config.toml
dataset = "drawings of small networks of dots and links"
train_examples = 195000
rotation_deg = 5
task = "colorization"
loss = "l1"
weight_standardization = false
channel_attention = "se"
stem = "single"
widths = [64]
residual_init = "none"
lr = 0.00225
batch_size = 64
epochs = 2.5
warmup_steps = 380
Rows from block 5 of a small image colorization model, named by matrix and row number. Rows with one number belong to one channel. Each number is 128 + 24 x the weight over its row's rms, rounded and kept within 0 to 255. All counts start at 0. Numbers have three digits each.
After each channel's rows are labels from the 100 images, of 14976, where the channel reaches its highest value: "top examples" is what is common among them. Only what is clearly more common there than usual is listed. The data: drawings of small networks of dots and links. In brackets: how many of the 100, against the usual share in percent.
# convs0: first 3x3 conv (model.blocks.5.convs.0.weight, 64x64x3x3, each kernel summed), inputs 0-63
# convs1: second 3x3 conv (model.blocks.5.convs.1.weight, 64x64x3x3, transposed, each kernel summed), outputs 0-63

convs0.63:144110107115114125107108123118174142103181147101120142132131149136152139106101131100100103159206140100103134116110113119116150133103118088106131162158123127108139148120065137137159113096143111
convs1.63:111123110106114141118133150123136131146109101106111117121129138124114079103150140116123124098116141112092068095119118121193118151112116147129167083144118125068140187127119136142165136101106103
top examples: green dots (100 vs 8.5); five dots (38 vs 17.7)

convs0.2:126095135167107126128098129161194113109136154172150156130124109124116132161122128084147107105148130093114121114131143125078140135136168138103164127075123094141119127132136109141106146134174165
convs1.2:125120120079102138091136161105140109154142092102109120101126150105169090101159145101144114141108154108125092099120093160165114146099112154094136107152127098130140150136091154154125155141107096
top examples: green dots (54 vs 8.5); five dots (37 vs 17.7); teal dots (27 vs 8.6)

convs0.40:101100123200116096096117136103113101106097117112102136105102108103098151094103103098130101098106110099104113100099105131100107112121102136099125134101108110120104106126123095108100112106098104
convs1.40:122122121105113129106126164094131098163127084105107083148135150102156117095154144105114110133100146106154104100129097156165136119098107152108091093135121100116163123119076152123121157146122087
top examples: green dots (100 vs 8.5); chain (28 vs 11.1)

convs0.57:129102144136112134121126142109091114118117089119129177100098162133103163090113114097146088077108136097128143106105135153082080157159120098092135130117140147128135130127132086130118131094093112
convs1.57:150137124093101170100128156102154111175109092102147092117144124123138082110163129109144128137103141119137098098102104173125112159090112149097123101117144106142145139102091121134141153139150081
top examples: black dots (77 vs 8); five dots (46 vs 17.7)

convs0.36:096098106144129093100133118107117079110112117142108081112128124093140105121110115160137093142100120113095127083090104108113175097135153157108137106108109116157091098142135099103098117118113151
convs1.36:144135153087100163098157142096134108164114096098158088122146095106137089109154143112108113147095118115158091099124100156141117148097104146109120124132125098141109139112081127140131154131167090
top examples: black dots (67 vs 8); complete (41 vs 11.3)

convs0.59:129137148101156136150111120149068140142124097154144143141151078111144116159140131158132137148147149156146078141148159097144168124148149132145176090119121087129134131108166149140143153148145169
convs1.59:126134158098112160107145159107124104168106098103118095130157134120146084099153139104163118120111144118166092101144096165135126137098114144080112111120152105129144103108073152136120154138132090
top examples: five dots (49 vs 17.7); brown dots (33 vs 8.3)

convs0.25:108132133149101107103149124151142107106113098114096161120097105115096198110106108133132109086124128141106117081135153096111092126132087127115147135084116096089111109096117130132090141107109144
convs1.25:158129120087107172104117148107148108171114100097115086154166147123125136108155139113118134142103132109131120102159105160116132148100105145123122105099159109104169099113082140093132160137157093
top examples: green dots (90 vs 8.5)

convs0.13:158137151123150162151143157144143156158153147156166159139158119162159130155142157142150142158148155109143153156129135167149159157115162131138155156158160152164163153145145142155154149143143106
convs1.13:143145138101098165102133160109126102172106098106128108132143124114141074097156138102167102125116141119156092097128100165128126150093119147085122104114157105128144113105084151129123158126124087
top examples: five dots (46 vs 17.7); orange dots (29 vs 8.2)

convs0.49:098118102136106101099148103128107105107096144105097123125100092101096180127112102105099109099103097099100116100154102113113101099112095120113102115099101123098102110108136128104107104106100096
convs1.49:144112157084108154084097154105156103155115097107099132152159149116162124095155149103134119153115147110168124100141101164121145126099106155088124126104150107118160144122107161142115160136109097
top examples: green dots (39 vs 8.5); white dots (37 vs 9)

convs0.54:099132099158159100100142099121129101099099118098098099141100100097097144103140098150096138120101096109138120101124099098144122099146096133147100094115100107089098104149142123100100102149110103
convs1.54:129132153095106139105153160112118105166119098106107153131146132099163092097155155102157105126124139110158091099144095163148144114095108154095137115128150096112156138127084158131101159129097100
top examples: black dots (31 vs 8)

convs0.50:098139115163154100109124097124081112128093109107099106146103089098094145102144097138097138114102096097115118104130103101140108092140093105135095114103101103110099124158145114098105096144136105
convs1.50:159117123115096170085138142109180115156112096100125145122160130138164097107166129112100121166114146154150115098110109181116137135100104148096141141140146106136151145129141144123156140174121092
top examples: black dots (84 vs 8); nine dots (42 vs 17.7)

convs0.37:098113094139126099102134096110124102104100142105102105126105079095099151105110098113087110109106091090097123106114097101109119096118100110111109100096100129141096106118140111099108099116108108
convs1.37:152147147077103163114147154116133117174106089103141112118144107114150084108154148108140122137116121116170087098123104170150139137098099151090117106140136099111117137111081147141126150140129087
top examples: green dots (93 vs 8.5)

convs0.9:151099126129103139117140144139164152127148153116139144097139127159137172155083134094120092121156134093096164144109131143096110159106105104090163160133156170135148149107110123146151116090093100
convs1.9:152136127101101155103114167106149108176111096103123109125144139133147079100160131100164112136116150119132100094107101164131126159090116154099132107116153107130158152105090156140136157140124084
top examples: green dots (97 vs 8.5); five dots (39 vs 17.7)